python train.py --arch="transformer" --model="CTC audio transcriber" --dataset="telephone keypad tones over noise or synthetic speech" --train_examples=39062 --gain_aug_db=10 --time_shift_ms=50 --n_mels=40 --hop_length=160 --input="log_mel" --spec_augment=true --win_length=400 --tokenizer="char" --vocab_size=21 --norm="layernorm" --norm_position="post" --hidden_act="quick_gelu" --mlp_ratio=4 --head_dim=64 --fused_qkv=true --bias="none" --qk_norm=false --parallel_block=false --dropout=0.1 --inner_norm=false --subsampling=2 --layers=8 --width=192 --positions="conv" --init="xavier_uniform" --residual_init="none" --optimizer="soap" --beta2=0.99 --learning_rate=0.0015 --beta1=0.95 --shampoo_beta=0.99 --eps=1e-08 --precondition_frequency=10 --max_precond_dim=512 --one_sided=false --adamw_lr_other_params=0.0024 --max_grad_norm=3.0 --l1_shrink=0.003 --max_steps=11500 --batch_size=256 --epochs=75.4 --lr_schedule="linear" --final_lr_fraction=0 --warmup_steps=2300 --weight_decay=0.2 --adamw_weight_decay_other_params=0.05
Rows from block 4, named by matrix and row number. Rows with one number belong to one attention dimension. Each number is 128 + 32 x the weight over its row's rms, rounded and kept within 0 to 255. All counts start at 0. Numbers have three digits each. After the name is the row's rms in percent of the matrix's.
# v: attention query, key and value (stacked) (model.blocks.4.attn.qkv.weight, 576x192, the v third), inputs 64-127
# proj: attention output (model.blocks.4.attn.proj.weight, 192x192, transposed), outputs 64-127
v.11 114:157136139128127135147143143153114148167144131104230137120083111090133078094111192137086114173173124114121107141109097161176143192131106141158131079087137102045103149166090086104107105112093124
v.12 087:139127110096138133173147117112127128110112141129209123149103125131128127126193149144228149105187104125156132132127112122134125140131129094190083131105125103085151139108056043116081115118103116
v.13 089:152138125228128088144124142121118120150156097073135139124129143144220152130092113109104188123093116143095119155148060130142174143145099159120110127136158110129145229121170159159117113061154192
v.14 075:128134104118124120176204121088145147168091162118125154178146139131115101148089107164072186182135169167062114101164080142085170114094137137141078173101087061057166110128092132096128139190089077
v.15 080:116162185138174142153121037120119176102115116140140152151170107120185105125071130104114100072104141095102190128127148182121142096083058106154173147217101087167131123142118162165132105117091066
v.16 090:126134119141208145127133132133160119144131119116075203147157107159081119120170121129136151177103052161124138063152115120169095107062123088147126131137126174250146141096160151123112123162117142
v.17 099:135125141105159168114148084096132141101134119146155135113094103087137087100103117121146113134060067137110088124135156197125127127117092092183139069093125179165132148127136117129144130162165205
v.18 082:124137138132134070157129068126126116141102152145142126152078073136118105141100146111164105169100101152128119120114132122134145110080103124061044095116110104163121132139136088117149034163151145
v.19 095:146075135166100127144140156140130100119161103150160072138121130177074113123130156153110067188116141175094148136104072134133124142151121131113109101190125148153037192124117141133112134178125185
v.20 085:160171090139107168167125137128096123139115151129140086123148117122049172113238137131139159202132142088133130148161082104136130176128119114144121057124187121149087115125131123120088052107097115
v.21 086:115123125167097089147161166142157102062141085147172105154126087191125069073178093144225126053128109111172135129141074131129119144099093098150135133151129116126051162151125129115143145127122150
v.22 102:129124119103141109207169128150127138151111139062118189132047121068137107142135155121110206081106093116086128073099133201170109193150106124119098108116202109162138062157111070124098150111138101
v.23 094:131132047108160142104094062118122155085088117161113109081100133170130116058131172127084160186120077128157144100152132156136072160139108185160090164144113064085119122183062114093156115073139072
v.24 087:172137112196109120144127155101170137130122123150164070108133129152155129176137144120152125136161128073096156112206135103164088126126072114186103104082093129120091128146126214143106132108160153
v.25 095:168160066144084166127130102109153137144171128105191136161149110146142053143179205115102148156097118136094110088155112157145108105148072108120200124125122127139147127137156132174127134124125157
v.26 094:132121117149067161111143055145119160128145119106133143115136128174130141145126169150156176164123141129141113120158170172123118151091137130143125122110121070068144153149119101105114147130191138
v.27 081:129137122085110176120128161173117169159167099125125124133108114089071118119078133140143125133119124047192128157125147173139085178054162140138080081119088106122150143133119115147200120065059188
v.28 084:053131138119144129121080140168092126069112122114087123144130105128127143125107078066119187173114049072155124126156148121115107139138167153146168126166062113195159085132108151124125155124103133
v.29 090:129127171084145161138137199107132126129144057117097102176105064073140077153122172153176071163130140068162117167131119182148149169112133182077183136154083076140120152112124112134110114119139136
v.30 087:148114138143104159145119128138148106126094206181127096133175167078110145103115101169138116157226158154202111104153138150146106102157146130116120130115097120082138170142074105125085119133122093
v.31 086:156105154120093129101117108108209128114107119108148143167175120125161084080108089112140137105084085163066129087081201143121162123160147102201176083163061129130163098129121105105174179150120134
v.32 102:092118139127158120184157146113074154122095145099088140127140117088141123068189099106099163134143108175115109132095126109122205076130167178113134129138171123095135102120101086107106101134139093
v.33 104:119115121132139112090130139126141123098125149115119090112131134176148156113121118155171145071127138187115145086118123125108180095115127144091125197127157118147134077142174107105142210160087114
v.34 091:114096090118137130121115133128102124127128125120157123120116177164130135170088109135089087117205161118101137169135153154092137138147135137109153126142093038057089096160118121127167093142100148
v.35 082:139202151153126151111180123117154103158161159143139203107140113134137101081103153126092155160100125126105135127144169121129142115132150118123097112068125158107131152127160153160152124119186131
v.36 091:118120106149152087101144207165136128120109120141127121129167125068143136155145090117087110127132091081160083131142134043127042148159187191128113116202132111071126066142109100130113117066109053
v.37 087:142140080129088142201176141106112112225129078104117128143105114142148088107144143140159123140122151163148183095118118145137107105124190120153134111119180134086141190130126141126092123130158150
v.38 082:123164098119106164112129090110120136102135116138095147085113083165154129130107111123133144093188096136178107122115088116141177175075052158162128131136110127080161117136120127105210112160096135
v.39 079:066121129074139134091050059100167098172154157120140068182132122147122135096151083145168121196143097075145054128133142151133088127022148128121133165122197091135136154098200087134149143135059130
v.40 096:143126094121128135082085148116097105133099119108092180105118146092099055114135081156088147073184111116135116097123003125135121141147126148128161111202129122132094104132141130131100156103141080
v.41 091:088127124147158152161200106140139104119128127149231150128137110131143103106132154139085182155095124107161112069158127115139093144137086097130087088079101155131220062122171111165179129098130161
v.42 077:089078188106147129122129126115054160132120120168115134130113094106118094084055167137151127110135171124099077107116128176101149093128140142178120179086048136124131044110087130094140164161116208
v.43 089:136105141150131137154104129133158121160097106109142110127056113122135139156131128084174161143144060151169128129108133174128136124119168172146149157131144085145207177071127081132116115030088153
v.44 087:074150200105162161107127081110155128119073145164134157155120145116116162197159093126125125074111145076179166170095178132193178115144158138110108101112136151157104101111136133140091085171081188
v.45 094:084163119082071095104168183196077128134141058121143136222089175106117167142150126121147118221139137079134127166064149163152164122126213198082125153124125130122128148118103121169092084093127153
v.46 081:069180140167119130142099130185128099129146125143117137050135120134192111118123141128051162168112108090150060205065120143128141130157128107156134105165116132188084125071156152134177052120087125
v.47 089:093113091146126121101149193137130138165142147148136069111162180165125149135079124133167140089141136162149108163133153118109122129061135052131067093135124129151137169134118213177101116108136142
v.48 094:100179138099154130142144092122144145116126112130159131162100209180155114094114127109147137128169131136030148127124122087059156096135156102165139125150156117154105124102119097158101132233113125
v.49 084:172118168120123211152140130144126139155117142100171120176107125089097059138132178105151042104106139118120153104088152176132159129183137138135129104083031130096124149133120134096139082134158173
v.50 084:201120155202122111174136178139131127100150146145178141117134108176116128106133132148121150131141141193133105027114089140118149136146127129083094130151130126078156107132156106109106161062165071
v.51 089:122103060140091117129101093108086112102092116129113136098129185168104162123154163132119111183127201118141176085100113152169095142126101186109124145138169106131090105146142130138134110152087082
v.52 096:163146135130147121146145153104125127088119076085121127073136142138117130147092189139154159130065154229176139105136156155139175104102049096127138069126135134111148157130108115128101135131169164
v.53 085:141111155105085118110131097103129080128116183186157060082147148177100080057134155121173056185145163068114110125092175185163126164130169127118143123174104096130080147156123131152136111156103114
v.54 083:080145161108146125104153153093120090204134146133140139187128126113134203134111111098104141124168150152087098129108141111108136137176101162094157185145082166200122123057109145164143140177117166
v.55 098:115154186117148127131152125156143118144134156114142116093153083117183129096093192136112112135109065129156130126075054135175158144079136128172123139114099197151126080111153105143163114123125119
v.56 092:142123117063129106085121135123150103083136140128132075133104124169120197134099170179104149103166117125120135142129137092145164143146104119122129189099075127102202108115131206178126133142198143
v.57 110:102163150196052162151058102102129152184135118169117112125148133135151130112163168162165145182094128130083118072067110156112120104149119137125163117112167088118130089117171132133152104123126077
v.58 081:155141124123059185102160136161125100177122130090112066077133157028133143128137103107126113156176159153130131055162145123131134149122120111194157174114103106033123156113111100133130112139196174
v.59 078:135227171107104125136139157126156028125129133097141145142137090106185147098169103134159124136096130140115196107134140133168122101147132153159127133127112166136111165146135104139130157150171115
v.60 088:147176100150084118120133083176143130165137156062165117067124135059071103125099220114155111165139134167128123187120059155133120161126099058147099136083135067053185098129127104087146081055102097
v.61 094:147125079119140140134140154114112136129134113150084108122119140116165095074094134069127129192109176154111132087119135117102114120112103140098092131045103132136131106120131083135149043157133116
v.62 088:118125122111136130129101139139056197158102058130176162152131115140144180083167150128143105082144191126129188140051137150120093146074202128118108158086180101196095143136150119140058171138091132
v.63 098:146097171185073116108128118128166132118060140127088146189097064112150075141151116105111153132086130153129129084158147163109200137127128107125105130083099103098134087075119080116131142110091150
v.64 097:111112104094102104115141142140158135131176132117151142177137111152141094157117179171075070178155141119147139192108142138164129138109179131142069169127105120139119056127136146122114136123075112
v.65 101:115115125114167134138153144115127119084110102180091115134128173134135112090175135152076154134189135153087108123186182122128106083142108121121152127092124109206123170146067068107109140134145216
v.66 103:087118089164141109125153176128143144117190104162095097127122137118093151136093126115147089072130169124142131094108135150104123113130111095150120117127076087124190137149079101146143176079130123
v.67 103:129182170184142169079130144112070123127160131159159086165113133143092102086116143111125118138101112186098163144127223129150140096129122190114073173096120122178129098116123110186093126103066067
v.68 099:105123108190159152128140097099153194122143201126184091197096138141092095133141119121154154058063184166097180144107150117130157104085141102044098138167137193095166133138154141117118131159112101
v.69 112:110099122118172105123143182160107100112147112147104137110082138134172144135136136122153152119134128081114198139140079146140119136113150073156078097185066092053168142128125117110121197080141069
v.70 108:116115105109151156132105140131118100150157167110122115154079104170160126150106147187083168199133133129137187134105105112180132165084121166143185148141109104105114159088145097177078118102162116
v.71 098:141129099070127044087120091093110121142065107144145083142134097159156084123086179113158194138142152122108146164135102142099171142135129133122152088153180134121181114144109144114140171165134121
v.72 091:091090139063194128152084188110081146152117085124122181113160131092158133092147116122152131131062114178164079123164107117135150103102161104182115091123139205084133098119118184127131134062181089
v.73 093:102122142115122146137132120173122110103133116125140143153101116075148141108201083117178176142123166192129119155115097112163067116137130141128126180110139080127138031134162126097114108095180174
v.74 110:103099197091128113136109082195099127128093056127126174144020133074132128188123135084173138144137075153133174207122139156129140111147143077110127118151133162127104168158069185152094101144150080
v.75 105:093158156130074174139156127079108100126143105152115171122110114113007119082174177166124133169136109119197085103125108128126095176079151111147122119131071135174114116143124129114087131124158098
v.76 094:105108137119144166133069127141098149123130123126130171110110143130115098149050127079102093048136131047164135128151041133138164125147140124113115126115120171151127100116195166130138130119086102
v.77 094:168134172104220134078124074148123128044146128129123117157124118107129105126104131091151107057125116100126104174123155131157206117108129152138120220133121139143138126147141140157153165145106154
v.78 091:149146140160165067114143119160146126148114167163220083084116182090130123119084111171034165155121134064167111140165107165124140106192176136147112179115145093178197064129148119149144125175051133
v.79 110:130082091119169112183138151095156139143146117124106132144106128149114109118130138068109148118071140134140103090181156135129130154077134120174105108180189070128103142126129113140084139143093116
v.80 097:113086091082140133126125066110131122110140129135105119136124132137160141121129151097129065119178168144111079203174154109136039116151151180197194084131082132129108124125128152154089157114156157
v.81 102:176104131135139090127117174177110134105116163171126074106131140148173120190150125146134134213107100098125128119095106108133087090211117126125087218077129202098101120148155122187150099133112125
v.82 100:088149136164194046131131112137136088139114127096150076055174107096091170108118161100069112105098158067185098098166161115178092156109149070203090129135064161115133086111058128160146148092125118
v.83 106:120174140129113139113124116146102125169199155115179141133136095129137099173203123133092127169148131134196134092156129167166101121087201166113135099150079173142144131123139108116156120069134103
v.84 083:132127071111106161150087239142092118122136153135137106150130136050184126212132122126176106129136159178118120095146151128163133149079183115095130081148080061108087147150116100121078122066095122
v.85 092:167128129136130115140099148135094148211118137127103121157129175131139119092126107175157126079154144101162099050159010134158141177139191182127142213130118127136101166163096074140133125130088164
v.86 109:114158171100134126106123109150123180129146139166127096144094109026141133176081150104125065169128129153103138116105140151148211100178108120105102112019171124113209088109141110102144118113136140
v.87 094:113141208123158101132042116120121139118124096137091123057166121103187143140155120141132168137101121186082125086168054108129112115144117139157136122125058094138087064125131070103140098210140132
v.88 112:122123125131083109095112107194090130118107137131189126156139169115100059128177091134111095072118132137147140129151144105128098107126117158139155153065160146132146091140130124125136130064105130
v.89 103:126148121113152185114117125136119126115107148140130119145159157153128116119169132117144089126150146031119109144098212157098082119136144127145116255127119117077121124128099149112127053111129147
v.90 109:126089146135194109121118152115120137125068131131142169111170131112123122135178091153095080073171094114142111172155130157133158121126150204207186124143062077144131175128114094060085092113129140
v.91 104:115119066121107133153143146171121110140123127094132123119125147136127139170164154163083175117160111175192088151134152101150103182161163154116116130103077115174124132111139098178177078111207138
v.92 095:132099154117096135148153188132103094125131123163124121128151191120107151129212084177099137130144131100140122160108115065178125153115126165093113128125146149120121090129122141149107112129179135
v.93 094:127154067123137100139095133151108097118131130167159110120146134141083129103093131139100114147131155117095130096120089136140095145156132186062112171083144094085139166118144118109139147135159204
v.94 095:123144109143147098126181149099179125105173135133128121150132127085120150114077129120078121142134148129223072211115110120185130131122140129135099122133089127141123120170133133138091196148124139
v.95 115:155130098095107122121145092054138103111112134134067122124119112138077138109125128192126109210143086097079117069146158113122153137132095056124110126118127067130161090126152084148130147160070147
v.96 097:088114173154108128100129153043133113124132088140104173133172171147065118140125118138159159216117189123138163118152132132127150094113139088114066081134118133113153099064107127106127122103146100
v.97 082:127130112146116122123158145091107150127118155138114122095079112184199163110135132173205126110171091126148134119116011106110137170105162090155133194098124191120130157103110188142144116078154124
v.98 096:123137132157128075136142139093127143135160094095130162127114090152100132173140119083143238114132132193124129146191062121127122124150147121122107098077043128082157159120167104131134148137150088
v.99 118:105159147111102120103079075146130095121111103122114117109146168122068171145118135107069082158141116097144071234119177132186132125132119102124132181099136131152104122111171188130123127119129176
v.100 096:114091104142103134164148107160114106134135124147138143133188134115136162069104125111136102096163074153163133131135085127100163086177102160182197132165124090130158149147165159127061126205145146
v.101 117:083132131076082081125075173117147159139126141123150074148120136093145113180115164126124119135144120127135124055156143159182045079096130127163097035138134133137114070163139148124112125173190134
v.102 095:134166149086150158127079092198149144165092134156148114100118084129151102129104144132179067091123133146119172173157129107160124138134136148090079230090140126162182105130178175157170099137095125
v.103 092:118091125141177224104136028128125167103176136107161110138104149103125107100079160114081146113118162115130128204055153135118102109128142118111092123130134114115074126136167112133140099061150092
v.104 129:140113079152145104099125119145137138156131140145130082157118132125166139128104086140125225154145125150100070052115014100086070140134146139066161138181159097161167119128164129128146159155142185
v.105 107:116135091131183052098117109132137110094149125130140099148179143093099079129120143131130161151157151117198143210131131190149120089138156136144117157089062155113122114144128160132189085114144145
proj.11 124:138141127134125132106100141118125108103126076174097104134137117129089152145127139068166111106065126125133140133146154093148126105077165119075110162195109127188193073128120187130127150139130124
proj.12 091:159152156126111140116114139129128128121157088078086134117111130117088153092080131092091134132104177136111130129121125132116120120083096163090130130197108154149118154131159153149175138139135169
proj.13 103:145179153050148140115177060111096132117090131156131126139124030127017163149121163128145083154156149118126149094093171161091099166112194126144144109095099163121111078110136121143153146138130142
proj.14 084:104119124069122109111075104134168121133128083101124150111126150180126112128166141109153086122110133128170100122110137132198125113159111071081122080138178177191137177065202130119078102123133150
proj.15 091:128161104077100077133178215149125116119086116127128123098044141155040121102127116172140165128128133217118122109108130105085132165140122143068128099081088117121087146088137164070105128156146174
proj.16 101:112187122148090113158182134132107067137136185129118077125095149078183162116077166099131189113116164127108123179124085121115167158196102152078115138120168143055133156105101080143149085148135090
proj.17 105:087165107137071095174102145136124026170131138116120133202109164125110177186074178174117124170106180105121132133121116100127117145078133167097111169115121063131082127066121118113132112139134092
proj.18 090:083137053082102158157126176116125113105171128162105171129124183098130162123154131129096126136145129138074126114089116149119135167195104135164120116125175146125150110109125154121122166163117100
proj.19 101:116226123069124135159145092104153086105090116119138177170106122058108139143120124120112183155104114091160123154154179189130125217116136142151156130053135103122147091124153120135139111124181102
proj.20 094:149077137109137083101137151105114126114191143065113104157133122129143102123079121140139146088110161151165123112186136171137114133084156180160089195157126137074213148149126132128150211118173142
proj.21 089:136141127141131170136096109136146137127129161144087113128117101094080213158083143120094146192178157163088084140145164129118128139186194143131109137134153070120103070095099112168129133136131189
proj.22 105:107130124118124129097119137081039110104161171118127106096158122173147117080151151148141097208147132158132149111132059082127107092108151126160088147136130146110140181065076177167147116126118110
proj.23 101:149124191122101132133164204110114108149143173157129112145127111144102130134103101130170138085117155112139128156111106107098172118129110109056149141150136167125114105100144157127113158200065155
proj.24 098:136120160070080145184134143147126109086095107084140112142141130081056127147098099120173123126107144152170075148110133190091170126161175180085130126131139143149123134118143033108134068156086124
proj.25 099:078098176097121097134075174127133094103109102131085155128078134089093153124064141117157144121142135073160148229107114145089176141143163176140034156126130133159122123097125109129156100128142106
proj.26 090:153079096124154098149110214084142161130118085139142131206123141088090053110145061166131129097102200123075127174109129129143120056124192169120089075174199164165068120076079135116150117127117142
proj.27 093:114194133204134124144114117132171083094065168126135150155131151101184126104120175094130147106132152162127148147102138104135128131131119138101145134185157147174126126150096093132120138148134060
proj.28 091:165083093178140130076213117122114125147130120113158121135169129124141132129113137138129074046111154126094097146107167127143106131147106118100109147116179128092100147125130126160114088081136047
proj.29 090:128211104184039138138140084096181113111144180129150166105134168117080124124088099138128155046117158200121150094086121138104115092125138119202102114111127169133127131081132126135113155080153118
proj.30 090:153131084107127125135116145105136191154168104065151137179111099182098076138171083128152144140081133144079119144145143154118147154072142161189116146189153151192131106204160159107153144172158176
proj.31 094:117124090193161150106141189157040088134130138085110152128138175113169146162143150184127157195184199095164121169122096093141076091130162137053062113100137111145138092126129111127141146151150103
proj.32 106:141122125125111120058107154140162132135129145131161173147084127154221115177122160161190093092138139134108136045110091128157067128096114122176104138118084133160172114127128133090150160147152150
proj.33 099:109070132116174191186113132136121130203128212150125180135112120127180186129140094149081117239104142095106161105148107140119118149119073092172103105089130113114139163115115115131107093118150178
proj.34 085:120143198088120125125169104144192106159142047136085090113127138140160125157207115130159120122073105152132126089133100117128113153090140148160134096109188179171157152102148143130077204113135123
proj.35 093:088095092111106095117095155165161085087109146110136141144093144067196173165125085133170098089148159115090148096098078102122133146138076155069142133169145140184165087133108120033081112139123099
proj.36 092:150107125135102131113064056130126128121151114160152152127098153130149109089142197110150130081157151132136100108113171146147130130166125095084151166096094148168159129221121129127124142137111092
proj.37 090:096115160077140127041150105148200122048106145088114196152161139099133163128154133147166142064142148122112075111142070145165145131137081118109142090202136142181134089112087062135122122170140120
proj.38 086:140130124161156086119095204144149083173089143110113129130105167130129129154117125170079129158056149123038143122102152132085070070174162103119151109130165062127066135128127119142096149082121102
proj.39 087:151146146199131150170143167208108155136135115146166158111176171115131156134085168136047121058094148142107202135121126132158154129158112122172130101156117177149126127175103134045064107107191098
proj.40 097:105115148119127128118153060183131091163120133116129045115137075152133181155117139056163171148075127162159174114138138136125148132104131111136134144109215128119112153115105139124123094112133146
proj.41 098:162162143132110078121074142115073132105146109095111096156087147083116109155117179101137086152145186179102128142097059172167169132129145165093169172142145141161057143128130119171116082176137050
proj.42 092:126162056141080150135125138110177060190125152041122159120140128165186150178173102134123151165081062174146205167151114149129092140125182141106123070158120090148179130097148094123086137127169088
proj.43 091:109129097157163088127161121118141137100153118088116128152245115146144117045129173131126101008159155132115139080120086117124148111125076121151100077129095150080121145122112124141090123167119091
proj.44 091:155115112118064103102115177163109130139190116079120144098139131134150086148133161127143111152138101140063083016127078075104081140079097111141138145089148130148191184137110144112152139079126092
proj.45 093:153136076153153151162121087069174162136160119140132090080166106163127100154124154099110081058134061198159109121164121138188105207135056088167129109130170147118102138168114176102155125124107113
proj.46 091:145082113100188108128149139100158148095103137156130130121097174131074143116067136145180125069132100102111189062165118106087060163134085111044174169110167106078175175198126136162134123082163087
proj.47 098:128170156089084108165084068144128154065117122136128127148092091078127152123199108123075157161132190149110146108147122122153129126246093170098184119127104132115121125142171068146091125133166110
proj.48 102:087137129114136115131132181143187105161123062112083167008129130068173125157115131182137141132130132133172102125158085173200096122186070096073141128112158125092202137116179114129106103129130167
proj.49 089:122136087141120103090133163135116082132118110108138144116196125121145189143145095133148159160132138159154097131092153109172106131059151130164115118149126129184139144105113162135143187152127121
proj.50 090:084116121104145148081122109070156159115111130096058148139112088065134084068170128122151163125123101052083155211142103173080129130122145156143138135171116103169114110151097146121132104145124172
proj.51 103:149119141073176145143129161108161160182144157148151147138077057139119056129100122100063142142131020119139079169166090114109152150123126106149094139095167119095137136104109186130154133102113131
proj.52 114:137137094115073147129130154113110140096159181141143132193129069079072121099166102145132171124171120049087177147156120174118107141118176140129095144146118150157116092112121145109151146152131095
proj.53 098:126133123135132144176120171163101156100148091134113238164093145073133130155149069147066139143100105177199181123145116095124044143133042161164054116077183130131134094140131147092184164122183108
proj.54 100:112082081139114115149119093142152144081126128108082114086118131146141113119110083167164128139117070122146137078129099131135102105133171105121094103132136113039117137193130145176070098090114073
proj.55 098:096132079147123123110124109115180055119129141164165138107083134116157142166136086137095167156089139134083128126129133104119120166180077164071153146161097104127142147123120140151129129167100086
proj.56 104:104134131156111119188071140098115158157151150101162136102108143127153111150124106086109079208070143119154143126109141153123116168148101133141153089108116141127072165136170117122149116102048128
proj.57 110:108127111091189086121219174141160106137145171119105128134071109114138135119117122157117150107119106144139188134135111092119179141122122163164035181151153174181127164091115162107122154160125179
proj.58 089:172033104130153065136042116111172152185163141195124158168149128218162061146139128149167161125100124141100084169172124173109128066098165141114077050155121109173123149124130148092094145031131123
proj.59 098:097045084115156126081125081125120126133102179121150181096149192122140137193040124122119166134173041135130080113123107098072106170157125115124132134134117135144167133124136116092142095109110146
proj.60 108:110104122137114123084091131091118106097118129121093151144165139191166136098160124121116125129114160117124143095127199096170145105135119160102164111178082172224095117121124199115129176152133125
proj.61 095:052157152130146107115114085136118075186127182130147137119089086130130200157136123209126115107136129117114108136125096156106154125070132073200148133183132141181150128116165209118125212171131110
proj.62 091:135145157132139147124132108127171094120134142177101096104118135125092110121138087108116142178101084140159104133210124120196139140105070144153143094229105199056089145111100115157176110162135135
proj.63 093:096127104130230152128120115142110123125170096094148181128167167101249154119102090141159139123209079130105111130112123077122072045125120138104075098131135114198165176129135146129121084160132106
proj.64 098:125127134168159142123115148128105110073111092093091137120094130091147141160097094121186165118123172143111085074135092118107122127127067119139153091159125172127132200118104094134159134179175173
proj.65 098:125121107093075124106126112099147128157135179131097144117119096068109106127060137132142139095109132159223150161150102163121179102093137094120113155127114141085161073100192111120152120130117010
proj.66 098:171138210072126127114101081109108078095038099117112142123139117130129103139158170192036124195133128121134141177169134139111169105148168132116114136161140172174081132142148109094091092181127161
proj.67 099:122134080056112122177132136099161151112124099094134127086100139115120107138153118156130151145097165117196142138153073159129134170158143064130184088196118157076171144171115133116147160123144135
proj.68 093:089184145139156146137121166094060090132087120128136128103135140123152174123128131134140099157177091141156070116128138168141064177118121162150119126111165086115091168150127115210130129088144110
proj.69 108:134158110124082112098102072096131096152127127084140137196165144097123112181121144156108107123150152152116040122105144141072090120119109182105165182033133160143112128121126137129148110128149197
proj.70 108:085118117156125105111146149171191183123134111116163181096142129115114161125134138130203123093112108113141090131122126136132114072130192127128109118134113132145145094131147133088212154093124132
proj.71 098:116143139195163202157155142126150144077159121148113171108106106109132141138150106103130104133107068120114144066059162105135088088142121134128136187091107131161116135133118130195169126117137130
proj.72 097:098182126127067127105127104120210093120136184158124110090113145143126131173115135110107133111210148116117161136104169138060102140154080113119142151162122049151131198114147097140126116159111134
proj.73 087:126131105159150111137130132111144127177134110130157176131136127121129144157028118117118108089153106051102129111081130141123185111112140127165120119106112174124102150060050097186146109171083156
proj.74 106:133138105176111129149155170122176091159153184110113125116233134163147134091131106111135130124121151141146104102157127115122126132119130135191141140082133079166096123087152100082183135123134160
proj.75 108:157109108124131111134113093211149153129102123131124087131158130131234113179089082134097099070142133149098122130121172184158181132187141170113116110138169112108175119125125147102116119109058132
proj.76 087:125181119139106103086150153101152116128089160083138113120137075108099141142144112149131135205094158171069130143121172131082083179119136143133162152184133133153150137127131143086141165161168128
proj.77 095:105101106163057165169149164106141111195131133124123144086085148161136121134132152180137105198104112153152149120108098075102053166115066162101084071156156115072131134160152144137092125115127097
proj.78 086:130125079110131128121103141088125089095138128129079146129112070125090151134133137143223099102125129196073174115093131154113062134097122127094121080115116200053113152132146195127109166122225097
proj.79 100:118129134151094140135124100155144125150106131136112131120203143126118129132143138212175095095185122133148133137108121097147140072146102147096215105054085135118127199147085218132164128123126152
proj.80 093:119172153111102136122104207211100141145101134155119172114148102158128121133114136141102123167101102105175154070102106134149167152083136046040094138154169119121118144111169058084168121157142059
proj.81 103:098198145126121136139107111058132140137141121086147190135119087129095121106138119128128102078153192158093116128142127125105121166034136101133131101166153076160153131088137158078128151105218152
proj.82 094:115080117081057140148135135107157120137177123116102153154130125146164094132126128121170086161146141146104152125078086178083108086110134139052126135110146096125138146141169155122085112139137102
proj.83 104:109113079128123123162114194070129090114079118142071102131134147095151156126083130164157163094123134114072066155101133122116140160147081102123132123172141103102123140110063129112110139174117195
proj.84 084:112178154120150124127205000141096096157061110128098129114042140133111156108139122182080169123119096078132075183093122094089104127176089119127119172129133178145140139126133128134195122166149182
proj.85 092:131089124109131135153158161122190089098126205126136119112106127129150129178144118127125137178056116140084151213063230072117090103128082111140140094120136125123163086119180146131167146122163110
proj.86 098:139113135123137132129158139136133142126150093094138118112155111232093161106157088129160185088125066118156123111196115108097024152070148160142162153246099132143028135100127142106119148162106132
proj.87 089:165171074125079081138176117147132118125143184111105213116154158163073163098118142101120083137123136087197117157117193075131155106108134106106079183156122212153126152129097077121095130056182087
proj.88 114:125139127129183144123145159088125054135145089107106127122107096144119182156086093131136154171105126126132128169075111126141110162123150115128061090191110102122081109113091143132100157195148116
proj.89 100:178111154151134122134157119137109139135159118121165142105128149128118119136108134120128190098152100179102104109132026164149185128132094124095117032046179102186133114143114129169095191124144141
proj.90 104:128148130092099132129140151143126105140146135118088126142115131143173127111082164176129185176093143155127145150068143132174115155143101003050102117135126124141135096083195148174123177136114127
proj.91 097:124141208090124120056105129143115140088104139136125124166152106100129112140073118134137094145141162120130189119074045151127118063088106085167111134150120117085137114116099116087055120158130093
proj.92 093:133162116147127050146107084137119120087056157120104214127136120072145124131120155128156166099152174226143124145105124126131150114143137006143091129167079150164140190139118101131110055151122114
proj.93 097:164134173190172188149146139116109166060120131114161151135095088172195099146190071069154107069187088119097144134142126125106170158099109123119145148142151124131131129135093134161125175156131056
proj.94 089:112081131087127133107104105170122094171137127126133196134109151134132120162183127149105128124084129099071170092140129149114149132118136126116182117124134130162106161068158146142127082122123125
proj.95 102:178158142120109113163113126176152160122149121140146181123094134108152112135125145101158107072120202145219151128123129144126107112135157198130148154133094200142119116128102112118173104137158095
proj.96 097:165124125111152095177112092180150162165119179141138159118107126135168140081128128122071076015120106159104107114144137173154149129175109147180142126101113078143064169178129086111081121145141144
proj.97 079:111131109153118101126120105161147110089161128069132125144199170098120112141161163122100145182103170136100123124138237119125098117148121153105076124181159086114193104167125055157179131155122111
proj.98 095:121084144097132168133111119126145118173098134150137006147139137079149132116119130164118061121088139099141128149125178145126167150101133159175138135139154133137117166134030122150113087115121174
proj.99 107:124078124120130148140181186119127154137169146142127159140107139119166152079166128118199131130102152160102215094129022139105113114126141148117143068154105123110112122160072063133110135157145034
proj.100 090:123119183102174138100110152077122178110111092103121106077105138139137128136182127132101111137097202107049155080089179135164114169104135098062092099075160153139089113139087142113160115111114074
proj.101 109:122128112161164177098146115158130131078142127131168135134150158144142106051110101137120130113165087179103104151031102108095171123147158166046113200171142103066220194114121113140116130110066164
proj.102 096:146096121239120098153215150107163094094165128100146126156144121150064156137149128129110167182148130090154121141106121127120085150097123144171184066158138150116125134132094144106108167129164128
proj.103 094:058143129102118056100139182149148118176080130107121136138143109170100134153152088094183103165155127073104075108141089120151163120140154181157141096100138106124161105107088203123126155158062167
proj.104 113:118158175139139129070136136175036148067128131125125189097076117130076141144157152126128078103118081074110198161105164142174177120106135138176100116085157174067092129140156108169131104145143125
proj.105 101:136137145069063170130128130136140110179126129091160134144099108146137127097128105129134067118107160152049088057154111110128118114122154108103154111160143125132125119073131115141098162154148162